{
  "model": "CTC audio transcriber",
  "dataset": "Morse code for random letters and digits, with fading, noise and interfering tones",
  "train_examples": 26041,
  "gain_aug_db": 6,
  "time_shift_ms": 100,
  "n_mels": 80,
  "hop_length": 160,
  "input": "log_mel",
  "spec_augment": true,
  "win_length": 512,
  "tokenizer": "char",
  "vocab_size": 41,
  "arch": "transformer",
  "norm": "layernorm",
  "norm_position": "pre",
  "activation": "swiglu",
  "head_dim": 64,
  "fused_qkv": false,
  "bias": "all",
  "qk_norm": false,
  "parallel_block": false,
  "moe": "expert_choice",
  "num_experts": 4,
  "moe_every": 1,
  "expert_mlp_ratio": 2,
  "experts_per_token": 1,
  "shared_expert": false,
  "subsampling": 4,
  "layers": 12,
  "width": 160,
  "positions": "sincos",
  "residual_init": "zero_last",
  "optimizer": "adamw",
  "lr": 0.0019,
  "beta1": 0.8,
  "beta2": 0.999,
  "eps": 1e-10,
  "steps": 3800,
  "batch_size": 64,
  "epochs": 9.3,
  "lr_schedule": "wsd",
  "decay_fraction": 0.3,
  "final_lr_fraction": 0.1,
  "warmup_steps": 380,
  "weight_decay": 0.2
}
Rows from block 9 of a small CTC audio transcriber, named by matrix and row number. Rows with one number within an expert belong to one neuron, the router's apart. Each number is 500 + 50 x the weight over its row's rms, rounded and kept within 0 to 999. All counts start at 0. Numbers have three digits each.
Before each expert's rows are labels from the 100 clips, of 14976, where the router gives the expert most weight on average: "responds to" is what is common among them. Only what is clearly more common there than usual is listed. The data: Morse code for random letters and digits, with fading, noise and interfering tones.
# router: router (model.blocks.9.mlp.router.weight, 4x160), inputs 80-159
# gate: expert gate (model.blocks.9.mlp.gate, 4x320x160), inputs 80-159
# up: expert up (model.blocks.9.mlp.up, 4x320x160), inputs 80-159
# down: expert down (model.blocks.9.mlp.down, 4x160x320, transposed), outputs 80-159

# expert 3
responds to: tone: low; white noise; pink noise
router.3:519600500574497523602444540453589528521585416566522482489550552559506498498474529530405409485459475543484513467422436489497553459400575515535487435461539495502414491492485497474500491457505516535547567497478466505516491570507543512542494547
gate.0:379527556517480512444501598462529501480514477500546589488499492446390502504538549601513542611521579549511467477492556488490524515582480434573557517436462566598568526466468493362494403493576505461513463420472448562569531583434538466496540493
up.0:475497474474518515574521429490462567499505528465586501529499457546448460550504451501542517425528483492517467509520478529510361476564511543510471555568503548544503521570462584544540509442449538541525524475528455496515394437591537591592479381
down.0:525466490434464433518515471537504546571521477530435445425441561471555508564498508528513437523465515366621471472559528426487450534438547495486492461520526554511467520530490468532518506554516412420586510605537460524473575602498478530395499486
gate.1:469551439474388509532456457469528506525484461387424426421527510557492445490457440556482443542484392464492555473434421516487486556451477452590558590473593534548438481512548564544565502470505457494532591584549566565503503527451542482585535547
up.1:522392564534609545452550545452379499493481554538467547515458469484523557504535550498564525502522503551525445533519553497560416495524455549519479511566411493475530565485518428506475429480449492538429433438482489560435469432398489423458458355
down.1:382525549457510469366614472537499510469544520510523496520452449345574438454515492488524462453462518559507483539507536501510520524545480511462512486498365473488502588496537541542501511453568477489474523451469477563519449582525441517486467471
gate.2:571445487483473438545540522581529471563476486561450492448531506530481453481516512508458526517475513455597485458508521585490456508434533516474516345542507501550521532509484454537531426434470468486496502525457576500572412446504392406584470524
up.2:474485522545624501599454519428475486496589411526509540480518608546498423497619483526451447490459516523477560554515438474444489493511510437522490532497436549314476425540529473481552499577399490546532519515517531495507499496554475407545591558
down.2:576497386420550468602474475483530565460425501561567524530549592578475550577496561506485526493520527518449426480413463422551458519446548458514489475586459532494505567510439448462426516562467525473506477589446506468582511468490551533474481464
gate.3:530481567502465504494534475521530479464517515490538519528508570510446349506547449546570488523509520470528435493465441491540506462513498474548513509496546543393489490466601540500502432486560465475412562519511397534492474557478459451487489505
up.3:439424528404539558443478563450472573462517508487498443497429548494508551532449466423546451613514521539529483542498520411588471528533478466394492474477497529489529556496539562531563416546456558456532426590598554535462554440570500489510517478
down.3:542458533556448503552511530532493500509409404474427457572634469550534443454439484604519440516496408528509484505519480473466533524480521481524603575468518470422427565560473508464480569517558439442494554583570497420579533518381507489463561559
gate.4:530608582495472515403438491548564492473536498468473510524593453521617516476525490499525498501433451514479462410518413515530510517522530497381414445528568505499518366555504517566559467456548539521493489496424479558558467414469499548461527526
up.4:498492498512556481498486552488497488469576477529640560497481547472468578572472513530488463471455510573466500554451566421520486414495422398482501616521496515482442536487508573418539527479467435478565548494554502522552336411479528599462512512
down.4:557484486446431498520517488429456494511538505457587485545509552511574547367559648494594503484487574480484512485550516612457541605545537516512520503414468498425536448503491497588505416498445520512506476444502504526462574546464503473576481490
gate.5:550459556516547532420531495454534513535498465551416529397485477475440459483600478456515547494526449424420552527436452472509406592536444519471539565394536603494473541517545513457494597532527429507501542500523504456593504479463561459494464498
up.5:477467547478528515488486462505490544490516512507617577535482462404589500453527490505474460457539516471522476516462560519509525697556415552477452504581351524507439498493466562411499380529506452560423428514473540454508530544550437575536444583
down.5:513458479549488551560605464541461509515471486532551603505478503530559486442532475498597411473517449621606503491510494481447485561538497446416444440536422519433548554541557550448435420450554497584549556502423506455514470531546473518501447433
gate.6:552485542502486411483466513405489446503534502483451481439527560603483542456473512496477550564556504441455569510515584540406440456473513541565590511446455502503455595482458519458521516517504555475571420566454581562574453505462499381459522511
up.6:489486457449489486602429603557537529405482491500500517516539524491436455572446491564453523532522380524464483479470578635417509520470453472536518531521474485510590502495517445514542526502369538429473507622588589454447537448544553555507573512
down.6:508502346520509495507497519437475578481513451480520462478504565614471561510504437534465530560593474504459386527495550429447490530506478460599471561488612384504509543511528442536487538532496551464447489557533457392528497445549537518516526526
gate.7:506584442671496407530597560507474483556477527577524535595513484477516492440452480467500560559497477448487516437523516505541438472490489472506617459522548383539526572494519471484485437565503504512545531434542537567491487513504540501440495435
up.7:441516474503465484459484478482503556490465522517473536374453506495497555537512589461532509546450521544585574473464541515517348464486569452565534550424444460525513532589456578520468420507514417455574558475513490432521522513422457503528467426
down.7:595436597500532492510526606516473510494454460511502533533571502507504440507516499543465515537509515511426422442427399545506566557537569411489416521434484599466438544471470487453573471473429464551467415473498490546551611445493594459495467476
gate.8:508543432596441520552532591554475537468512399391487454499544479535424541482464416509471548419547440496536612611509516471445533524537445423543498518474577573533477461464540513499376520481444523508469572517453464479581528491554464454568513484
up.8:421482527541465507514587518518529498429493374502463569492589590556473426516553476508476526495518509591493466479440491490460452555496480527510433512441492521508446536447428579472597562527485602499558554516508501529516584481510415518600562498
down.8:563519381432511431560381485378500524533494540554482564545603470616475545568569477518419526584500583497452560590437472494485462467438441489517523496531501455548437442452438470567462530469464449524534503496513545560488530467449563399545492548
gate.9:443502535605476455499473539576415502510405516524485504557506500435610502498526539571515442558466606400489513453517531409491540570521525528389633415451492494553544469523552456548493524552507474629497471533557454457556542457454461486475538418
up.9:461571526505495441464410416477524523418398554507519532480454496582472505502490558413463604476456477478547568520475536501523543518414554484590507530412510495453529527539562602382558485454485529541467518566492510545575502464453492493479505562
down.9:431546479541516463528496449522575448479545507456578494541530461516537432584441541405564507481541492552507557513581534486558460464508490469518482503477493589489530565498543588513425492508428422452524480463552436509549557504498502581577463552
gate.10:530575448578535469475493414505591480527485415559512563548540543477519519442415480493480434369445446520549558371481471512520511530583464435533590440532507431612442523503417516581445496511519568411500565479509532507480487537469460497468503473
up.10:438448534504562488568491554448506548551465500587573458525547426503463428547504500537364491506512555555445538456470470432516519466544474446499452495549497478351514534500599488481552477482479454501469456544518559487495546416554545488555505413
down.10:489439507537503506470446494574393501520469496452492477518509587499573560527496497561588565439471507557521477470460501468584457497514523444505522456558427494519487478492517449516492540407442429528505608414552456601497431504529467485520453566
gate.11:572523554495430508552452564559469576465560444467496489483492513574490520407514529467595547502537494522421558449532519444568561392535463536461523508624496543528456442435469493573499490485496532431552537505505396451495496485472476565565482358
up.11:554424500426484500442563484533516575517520492571437556525454442595480536495463497431449554580527511405497564530492478485553493577514474591515492453557582472444515522522455496468517511552500547420570494442509477559569464514445518515477658497
down.11:547491458502479513480563417580487499539545472532507445510500387471553502486438485513541482464571516617574429525498517518406488466445419463542620484494500603538471568416545548464581518489531532565495475647571476522448506525473421487608506478
gate.12:516493577440403525541509510457476513490447593523531415510503525520583511533465578425412591413473524474429518453495481514532585519548447469500444531505479477519498397517545496543545540507576510548550558459562418553521475484483529444443451589
up.12:503487408581460437575429453544488503455517562444502566547442446476480416461521489450500392548529488487614483528580396512498499510466482620503512378423474489468547575461536469514492513499457558523505475555619521504451453470508430505521482493
down.12:491469528480475549509431559541517511559454488490479414434501548487524452502473475524538474503447496553557532404572543524405540499573463464403532513505374515493553479604476498441520472568598590589541490512558519492481537528529470490420529437
gate.13:400525487439526422524463562470493491418623457405446486494431478439503529457495520499518492504472531532471447443512500563493463504579458467560578434526503406460492454480471433530564412472500420486465529411471496642468489452515497446483515588
up.13:522516510417555390497504489419471534531449434435486525475551526394558474546445367454516458494545433481576506543564467544583580556538490568427490438494487545627507462507489457546472513429562553476481402531532419496547477448553493505459588451
down.13:503479562502547584499517486509435530486603537405445432468612468453411491578500509473485453487549370527516478558572475476405536452530534514542464513529471624510454525484594484480509539572438519494456496500541520463450499507453503467480516492
gate.14:490526498489491510569459447547541528485570427517554492469391481501484485415448490402457488408530484476509534436500569519520488506507383521477461470470495426549477522522468464416563445553523479501466507426523450508515455492551477454487475569
up.14:375467475447501534364495513563427521411505556450497442525427496445547494477503540486565417524461631490519486575552441431569480377463529491501531427509493545583510574475449485501598535403490491559547546487446504450472467525498494492415592465
down.14:475552527495531506525432535475505533605497481403515490478577556599435595527551483472469547461506455500478560479489439489484446562444520428478450499544518456456421486485434494460469583415502460614575562529497498500463523528568573546463492514
gate.15:483454418493633576502467497554382467477501590509502514522531547460564563427561413539560445446438492587520539584560493469546578552463461436491486429553489585483507543512483461451453484480579596451564470510532510521474496499508550552489488512
up.15:490421543480494540486485555435522498574520542436453436585533369431468479542436445503524519521531458510541488546478477501470529540495437475365562430510449508491452492570549493532496561389505488579464438460530634504552460457453440411455454506
down.15:458466493515517583511455437432508540557517452482480554505571472559526474480564555512469552578534448417519588571534612493547533525515508534589494414538563476514607533554482568483571532503419513584567540506437548516471416497527527511493577486

# expert 2
responds to: rumble; muffled (low-pass)
router.2:597513546527548559450425539437497512475534523615521524497440504518565580440441483454471431441424592497488412425479530426580473463491480490419416438519497442461512609503544485512549446572577508585516522466496462504443418567433519524361489407
gate.0:442456557511554453448541455638486522538565511631507583638540519445468453529523420538485506551508466506510448517519509380507483528422503490457518440532491435478558537580503533423513516526465562512565471596479426490481512499500524504542532535
up.0:550584474573441478580473503504476441487519509514476393585485501504447473466528538580492449423515444560380425488546552512403485391475414410656499470531503451558509576386477519458445502531520509550580454458533486488467504507444473505541444500
down.0:485537469482441538393452417449476465532512491495495504521484480427487496499466452479461586469526466434510548500562542383567497421554456493495528570488452486430521548536419452489478515650533519488440404498530514525513497540506496499543526452
gate.1:573484465613566536519528489549474503589426444468452456427525467485473521470473387563451618502598422528460675439507509489509518432483555562558516455513530499495455555535460430470548410543593552548473524524513473530534482502472489605569553560
up.1:489440473517522509428552482536488632482492468481505518505561504493562508502510508429500505586558449453471449511568513486470485414579526568525402586588529444453515552560451545522514537541463470462490519440511534635431495552464477517526439479
down.1:535439484389495548503494428515468511605524567445624435535483511489466553493422516560468506421536544508517571530456528565504457428534563514536533569583419500580492499501455435511508487473543539500500470509543513466523415504512504345522425496
gate.2:508505539533496560470429415471408434382454517513496523466500493473387495515491490587466502473384477425507520485489434483553546572502582489484537471432463439427492437432582539541558489477530557519450482516532529501505485615493554506539557448
up.2:540456432474480494448578448535577465356515534456435443494533487457479373466550551565526460433533459513592521515523515521493485537517483505539512510479468569513472510424530476479542458519440440479529514368547540542603537488432478529402622489
down.2:429579438493478468491534496525552507545550584456505457470502473458369469542595544435482465452525487562436502428532446467483498530486487523503487442506615567485509518486567481589482430431456500537536544465505574505461467544491447451526399581
gate.3:478485517534497568470473508456579576448420514502497456569555553488481451470589517534535475534484528504605449445534508476449462493522549510491495457540545514484568627433455573517541514435554541516564544454445514563603500512590528470369541560
up.3:610550550510532503458537481494544471553549452563550478479546469540503560465506533573455505559489460415542457500537575471548475474406417499578510473489492556537470544496513497537512561488453427546466418428494423463489576539440554461561507492
down.3:499457521469534464541622534630463469551498430496485537508568535449528393521439501523553456503470520437482465458543493535602503442451476510504559579531422541571459466471476556496500442542481457528544504474489359604398462482501528470437533575
gate.4:522593528443597472530412471507547556527469565577430559492536512387447460467451489576475540448502448491448480478477458468483518464473570573454477552485542384511509397525509495459533510505578431506552432491488419489581544488456515555576545447
up.4:439342582537521488554453533501437540461435486490565515549493489501621479457488462491467502469508580404525438484551508510480485504520482494402503448476426633494463457440546516527480535479505619462425433465516400550410463576461447563469552512
down.4:560485520497534401474486533569421474484440513520522503476446573482539591480562551488520477405392401607526571464474494585533451508455523464417454432424468505481544445541438463510532413486499524478484442419501442488541528599434522478511560406
gate.5:567501538515498512622431512517570515520476504472445451525530560519415481461459529540448436512490458584511602498426475489537504477436467448519573461441575428476483494477468485465452462459559558485529522531458553481537553520509503516492460526
up.5:464452528535506452446556502497430436445482471524500586420577516493474494419507468338449493608432407614521531473551439446485466546550523564491584494460476417502462519491556496528502565491504500487468599483424427533465541498533481597499542464
down.5:444604492472493435601551435519442604511371562547431467523423447531477476418433520474442450467504461457570439464523438461462533476520466496575442550454484516416557442536507524427505471583590508445513641493603497504490471554503566473503484401
gate.6:619462448505431503459436505468532417480483522488487504550516495527523529540439466459458512568482602550410421479478608472513503485511397543477409458519495484479505477461476640457533557466524536398573471622454462442446535614503580460524458404
up.6:421554525433444416540511523445471610589423517523537419585576561426500497473460439536481502435476498470529512561478455579532507536453491481516517445466509428553562410420458544520514519477474442468471533612592519524479553450568556482480514511
down.6:486479541501484458453537560500479453583511500481439385493449500501482461563517584486516506493515528504442510514473515479502435468447556474409531531478513443352474456539460477470390515549580423628670579464522514427489563461415566412465482471
gate.7:529562494448524551475546565549397572465502512370572458519477414492504579559554513529333596508536504568493426488440476470452547502475470434558512481576561575473466570450450448514453518498555422481473481520398565518533503526488529507558553538
up.7:494536487499531467526438409513433440478553471548511464532544377474569477494472357440500513495442558433426444584520501531522527496439557467493526541506429458421507533512540460533471503545412502473588511524422534525542491445492463560540479461
down.7:496534557497536521515566516480505517478483524500415563636437508549585519533464541547539563470540523502524562490501515525537572476554557492536495480534496550533527498524550597555480564494445465470564474607547428541483486472477489506435535489
gate.8:550535504529455518509507454561532558498472505443511505541540508436465486560445466551537541477562515569533451576506670483552509438453502536618629525542459581535469453519461531562514529492530433417568463526482448518494424538568523573516472462
up.8:513559489485514486522552502474476442529490507605470454511535503519512535565543485461546486576510470505605419482486519468474473524559523487595596477498481527517452481538574475515523458523489509497450465547496534326585394532553491515502527437
down.8:543519410599532435514511480478494570445464560510487550388551441461498518519552461653575477556397536502551465571563517421450438548526460464392478405471507477487551498413568406482575481549531480485463492507489392505509406522404483402490532413
gate.9:486424480531536517450446489497500518454559532514545467496432438480611556430483504449490488469549590574496445505593585476480419583508545531447389492552402533449494490501484457510533507516515501511529496562482440541491399532459455494506515470
up.9:549493441520494408562518449593579533562487552525425405471549545493433565465401495558509570458501462543553519540501467503491450461454513421539536506459549470522552455544431523604541549434513450495551481553588563507591437500509560463589572544
down.9:566458517534428417550513459615474608529485530601501438576486589354404556434483564472487521459488429522518460533463517441565377498507498458413524455536538466477533524511447544435416488515451540475528512443459498445474517495551426457450502477
gate.10:471589443593559503516480500432563555421520534512579526468500526525535460545516475512536477443447475467417458485540420485535599469528460527511482527474581565512491462589510465473483406543564447432426447512484483542595539512447629421538433512
up.10:481510481549577452528464574422528491512481499505418488535534514594568521489462547456459477483479541593477550534454522517487517481498455609548496532488522492564423436524471488613502396447473532550503521523480527519523417478516523489532493503
down.10:530592475550556482564474538472597471404482456464468369566527564607403492524477472604474483521469506502471521437499514536441566481468552501531514582431525513637417472428490477488555597509449408485525525524442512525510495481516453506501477572
gate.11:490489507467558466471559432471484465553442532534432587503560502476504396579427517466472507601539452517471510380458450484490536562587447500483447548603514567502549549564419489529619487617462567503452578553595479543427551466520535517508432471
up.11:550516493374447638421486458598490595551504468555561378416543505450531581481570422492432457489484452435533477562541402532510570417528516558483505498510520592508441539479527525519502568465475547502483469492453455550574504511485474506484573572
down.11:563402504446451497457455467494467490535449529504486507460485525486460484523446467515445534487639517486431453533571501459502463466474436544422471515417484452379476513451525496578479505445500533509517620547376537538547453472623507523429578449
gate.12:502572503521442551497600500550473421565485521508466428457505464436513466482552565406497456499495455417546435522571457465493548415497511552526539472491502518467513480457538544498575533493561564446493463505498601474467488563455502370508551559
up.12:556517492520467482547576493544394553484451467519495499621513515409432567590433374491536443476481485468527493506562524461509557539506481425490483542488515558436546620554514518504503487517521538464482531536413500616595446474542566467572526531
down.12:528618489517476520622499491514446440462432490478465375477559610510488512488478432540503491568439529544496539480445453475483448478591521532573531527485512513498543564503548454511545486432495506474512450501481426552465484465513419442537568537
gate.13:579568567477529560537500498593503594540537520526500484434589577425500491585570536474438477467476431504463510529598461493497491519503559489430515537426514470500467558501426527591493482471540538475665526537459538502535510576451509572505591474
up.13:394545569563547478463472428517514534465425461483455485491543526540570467576380507560517497459540424414537432509388457460579426505455546510557488423450550529541452496485565513490514487490524524492466479592499505557475527511575494525590503499
down.13:450502514498505667519641572565501483545492435510539367568534542459460495499412544541556514610522534508496387551569425438483503465547444448543567466448549526563451514505521476468479542527457532426493546540513507476554581528488551505506465435
gate.14:563586567452428509507541466503463553536447510507478541514607598502521548466432462435576510488498540596467593524463426429497479469422483465486493534508475460451504486464414537461507531477634456439515572447561495489581572503491545550420524475
up.14:424551402493563457626497494417516492492549476426469415458473453517473445500493533560459453483528423458501477528529504521471597505511469575516516534512550585543455478557504482561499566572471473538472389561461496499491502536505415470610460588
down.14:510439515531535560490585413513449472460471513488520553513425487438533498502500418415454461500449486459535478469478542563528471599497482481445506504535451490456538543471549476502590528437485462510461547518475497590468515513470463537423489431
gate.15:542548444432531538491428537544434531504440449442436487391492531386526511525469554526472460473489560518531588492533470446589548497502470430614491510559529454453505482543477483636465482441447436443533535443507396455504539444538482548457439453
up.15:534499535525500545522560425526528458425559496537584568486373536509521515488498426558545497428467412440610409426505456491554559529546438504509518541601492510548490497477560409457499499491453453483514512537442546544430510536397428527368487551
down.15:494528550535482548505464497610566528555544549621412383451482446555440462540496470426493555552523494509491481464448482538503524556514535441494521567393519505545457508464558455473550565452524561501525505482524565448433506467491484434566469464

# expert 0
responds to: muffled (low-pass)
router.0:597527467578542475537415539466563524525491489530445500498462496560533513455442508524466477495508494579440517429482445486520488376468537554440514504469511481493472547547439413483472436553570450546523567494466507433508552541465567488485421435
gate.0:527491464524587483569581528520536445492353458553449454530483607509432530457495379474528487449482422522545524481516461483524458552467512563518597480486484555480594439565482485503548573499487520537454570502438488541467459479501469398467412432
up.0:538511429460507501500377430485513472464534521508448590425537483450511455465480549620530451449514523573457583508498417467458448444546569512486521434539513581442476454524587520501443472493517474494390521538387576500481472550518522439366503394
down.0:584523499510527553491596478563533532552365554510473454582581459526574523545487464535493555540541502536486558535491504499567465471532435510534537531430487517503541411500534366577486548509489451484567433587553515457549561461542569582496540481
gate.1:434566429504495513480472554568544533469522496436517529536429479491460457528571477507493517535475525468459468668456431414448448596477567540556581483528553451526450474437463489566484397550472442540559534561599514536548491553450477464520450482
up.1:516513512461484438518446445440445576512514585498452543463455478499460514459562448573564519494463549525535537555555578309548423382471570518579466420458526465564476498598522444453625462483521522481621560445525443426519521529444457492531513475
down.1:501524506487505495606516520447468515507494479396526463412501555537501501507491481493537547492534444424490573483453480553490560554428522453571522483451571525545563489473452500528508528587378538440470477558499525437469591486533539450510475568
gate.2:483446424516541482519479462453456486467565569485460449474424529453458484404518443536542543524383516477479518493501518472524483519526539524437433509514476629484484440516562522406462380458409550457447540548524501420440500488456463470544500534
up.2:626540591559505421519579478503502488546532427496457501423476542563500531483476574504419472525512479497543460520437532406513545531516565570475490479490504433545576507489644468462538549547462476584526522478435606490545456444517528448427540434
down.2:519586559438461465505568453565469448556578495482459507562544543519565566462468438457399569479481466453585535549541498574511600429497461594450429437508578543406420549488484504515446476529566456461483503520562547557475563548438542378532594453
gate.3:487488547465541503525430447499597495550521509523546486481425468531538557481529483525436565481589462525504543486357492497488495455497474491576529493596448461582565476486503529580544489560497569545458395514488477463549396482526481512530473494
up.3:552518537541496511467509424489544469494439574494515524542460543506514512540512457470465598459462475429457532462475429508490506455587476590451505528557509453480411449598615518517586491383535631499525475486448499411482503561584477546575461514
down.3:583415455438442536498502574539570471449479472504510527537489518477486556504425400445509477529544427454435531429440466520560468513482530481517514473524385591574486504464550469528582516482507554467423523531525498462557487599491557541499529386
gate.4:555444457449500615591548551531526450517498533547398496549465419542453456539387400493478550538489496487581515489552478536548566437500497547614494462433496538549419491483502500478426428470428546477523503543517575446569538512475558443549569552
up.4:437469482538485515612575523544487428510534507381521521572549469550477601437488499467543609521491492523391491515533522458453496534539482441469452469398589553535395420439457520419512465453492526484517507590488542551529504504531556534448503538
down.4:527538512456593499517515469444514476476540417483566504486455513575550368548552563412504414536475437513517525381456528513483481395491417557518502595502518551512518461538533524550578548583454549441460522466576495444581488423585481447554447474
gate.5:473521459517470528513459546399547548520491478496440571385514447460448551525446576619480516592461517549498528456512443557553496511544490472569476449492498431448511509585526519513559367414416459504504563543488492462498451437491440582555466491
up.5:453487483490474535549609503515528475493503547502543458536431488428454422460527558574471515456529447518500596539536511458455436512597480553433496536545471551472514429414420562519551502410424461524513601557522491552436497504591492394489621469
down.5:541547570487500424432521483458533463492395546628447443541546427605484547466448523513534495508458500508527601596457482365562430460553415449484546526452525471465495452483544496496542537490444480532522551479357497523522494404533436496560475457
gate.6:449506498444448496400412503487439441482407438484423522419505464553526503531401469525598485477467425459500507454495504483428404480502470483476540402505531543608492476452431429559528515491543529428520450505479511576485467494503489561481528539
up.6:451460451426468511503441577592521546497418536456447456563555507611461490466466452584504585430566440524531568513507454505404440482460492492633550508506484543450521478478543537488614521580432505402457437548513478479533501439598496438421483469
down.6:459450426538563442529520460370532554447465475502565487442533507439416468528463478457459531487493410486475523507491517475390482487558421518511503462498502491593444517500493481486532407609549520469488511477436516539444423467462498448576551497
gate.7:493482556470484440490474463509555523501556493425447511538580506474453515471503541443515522506470552570463580549480563472479544476444518555420544436445551486600430480466464505551515496577546451406547542496490493468552586507552417621510507434
up.7:561584548411521477597510482448476504521561518529544418551485469463501536477503492509525599584466639501485520422483402476505449480604510497503534504611498500508486452563490497502481494475547553393520434428477419563522569453477525514461590463
down.7:533446527477508552442478504392458507457464557503437515500564455502576505503528433560604521547427514510495549553451450500539562483511399432509448494574482534382481426487538546452493475550480426479538380478493418572508508346424490498452468548
gate.8:544489476501451509495445499416559549506437488492431544483494409511536513476445535591465471504443483494546473440465482421514500506549552480523494476506482452551479429547566520516525462588411436623500504431568467465456499561590557455445559449
up.8:549508506549505578406596498446474483522469438473481529504490479500481480530463494512524463499539488545473469566473565407597586431514540459468493463438447464458463483554461544506458472469502462410554455556449612516459450429507363449516577571
down.8:452475481562510473524441542481413534503584545530478521511438383523591544491476504482538505477453476559506516591538470471614480532461474502496452505558501512447467611457638442555571527507511439505528414488496388560545474563513543500465454406
gate.9:543455466531492530466526461535439499448457541421579572405448466527456539528556437489542464556579547480524483524453481523474498497569431475400644523494569567395443505495455443483478485461510480547480493537459458493572487490483486437519526471
up.9:469489553555498555516536573608496438470469593505481497439294575494600446427468492495519550388521528523554521470523535491457513433407542420519531537499502573518607477451502584476531488632527514625513507503530442465522527461589550564501555541
down.9:437552462442464424499561468327500437482460467497491558567542454530509498546506486507569509621532471568525498545519521453547405509476524469479518489560510481561479594478593546477505556540491480479512511560474465469518512587517591523458527451
gate.10:474447499507493480563413445492497602527519542461568474540466544450484453509376446550461503548592457542467480508531537549433537442389465532557523488516486507496453476512590511530513555486527565462551484500529597391595544563518488467499504503
up.10:498502434554432435458521551487486489559529501449458474546556420520451584463541438422488501511550432535504501488447525488511478495520464518528460542552619562527567507577471596544503632431485616506477518477450525527556465573507557494483614484
down.10:461570501518508530632474583379569496505506564494458525402492476533496491492581526584509499508484555566522516553542557448473563497478511485538545442496531594431463410496496499541558439559572455494486559422596447527445526498430561545574554537
gate.11:544515438519500438534481479451431497493455545436432516472471547534422497462481463487495580432524453422502494621426566520388558521585434582522442408496445477448550415552585585472512511503448522456548527557520562498431399441473608550556500497
up.11:615487556414494508576469490492509485480529546424569476546547537427524505504504503462516569450476501468428427474451569477485470520533465416467430446510512488469482548499441543557536560567454438565579519503442561471569457481501543505376494435
down.11:466451581546380479425517420461486502489520528510395553551392448536517484520458486430565573495432522521506484527474546434525434461501475469432470449544549495552521560422551485434462413488537508565481477519559464552534480464481467488471558459
gate.12:535453531495489580450487546466546458433456544507553473593495583466490534448474553606467394391490418433461557435514447545455528455497524549494480455401433508502517477452477505438542501587437578553577436503490508513418405522531477588499472518
up.12:551522421482562495601494593524575536588427499514548549458410483504591585489427487512537503588545494480539529430592477484560481568518452543568438415482467472467449574508549487506513539493481472593434523529547543451478507446510517500490464508
down.12:420417563491623514475536490450505537497503443475507431462488469535572485566451494473528508521486517489434474556523490604473512463462445459587506462502485428494500521488460527443519428507468346482511511417503549528522549470519500530520534549
gate.13:552450493539487506576515524483499518539523572495481528432475556511506504515435480588580457498540588551502456515574437454594545524417489465527479494533515487567465472498434442518502486458405491444426509532474395542497491488571555485451520398
up.13:467474521435489481546445509459480533601522595540626370500467631467598568496413518485562516479535561515459532494524580556552503457459588543514436569534557441514535515478546456516564474538482583525489469524535485581512449402546574488540467517
down.13:464514522542553532521447490495471504520458560537538595476513557482521553477540531582455471411535488529446445495537471512407501514465550456459487474646479524529465420474383505494480418554568527539513465434463511512561516493472407409555532490
gate.14:545462504572504452478566448507610479558497491532416474415536487485452490458453456532513388597416557552492436553604421499474478519542468490508457538609581500526564458550503482444412509547434587480501452503487543494444489415434497525441421493
up.14:514480500474593460522425515493483537492440627536517521590520446457496541524518504389436488508492405473521530479560503563420560466540580503497539540445594499465441543595498569552516491468470484535489502486508522551524519469415472466510451591
down.14:502495555582551450483585453452566456535594518586545553461483642533372529385509449467494478551433469555555417521536493517465452491495495477556496526513482453549532419524471532547527554427586428448536483492508494482508440504489420446470425468
gate.15:557448530515526507525503464532421452585499507487517490543472467340499592531448556481482576518473459486525470526482454528433489549503475521471429455538459533541572504548461462435532566471434618484549549526506456507492386546430527506476569411
up.15:452652537502372462478460515583461542529578503499429532459515586520492483587504379522520422503426422484556487455473516500490488506493411488527492434477430557466578508540555480455461493498414454514580547534535465484451524482493539496433541453
down.15:423556496513426638449446586443458484499522470517513421600520575523422522511509572500476573534515434489451547502484580539498501506473505446550507506451493553513553417517460535483520446522414474449466529565555440571448533556582493501564473510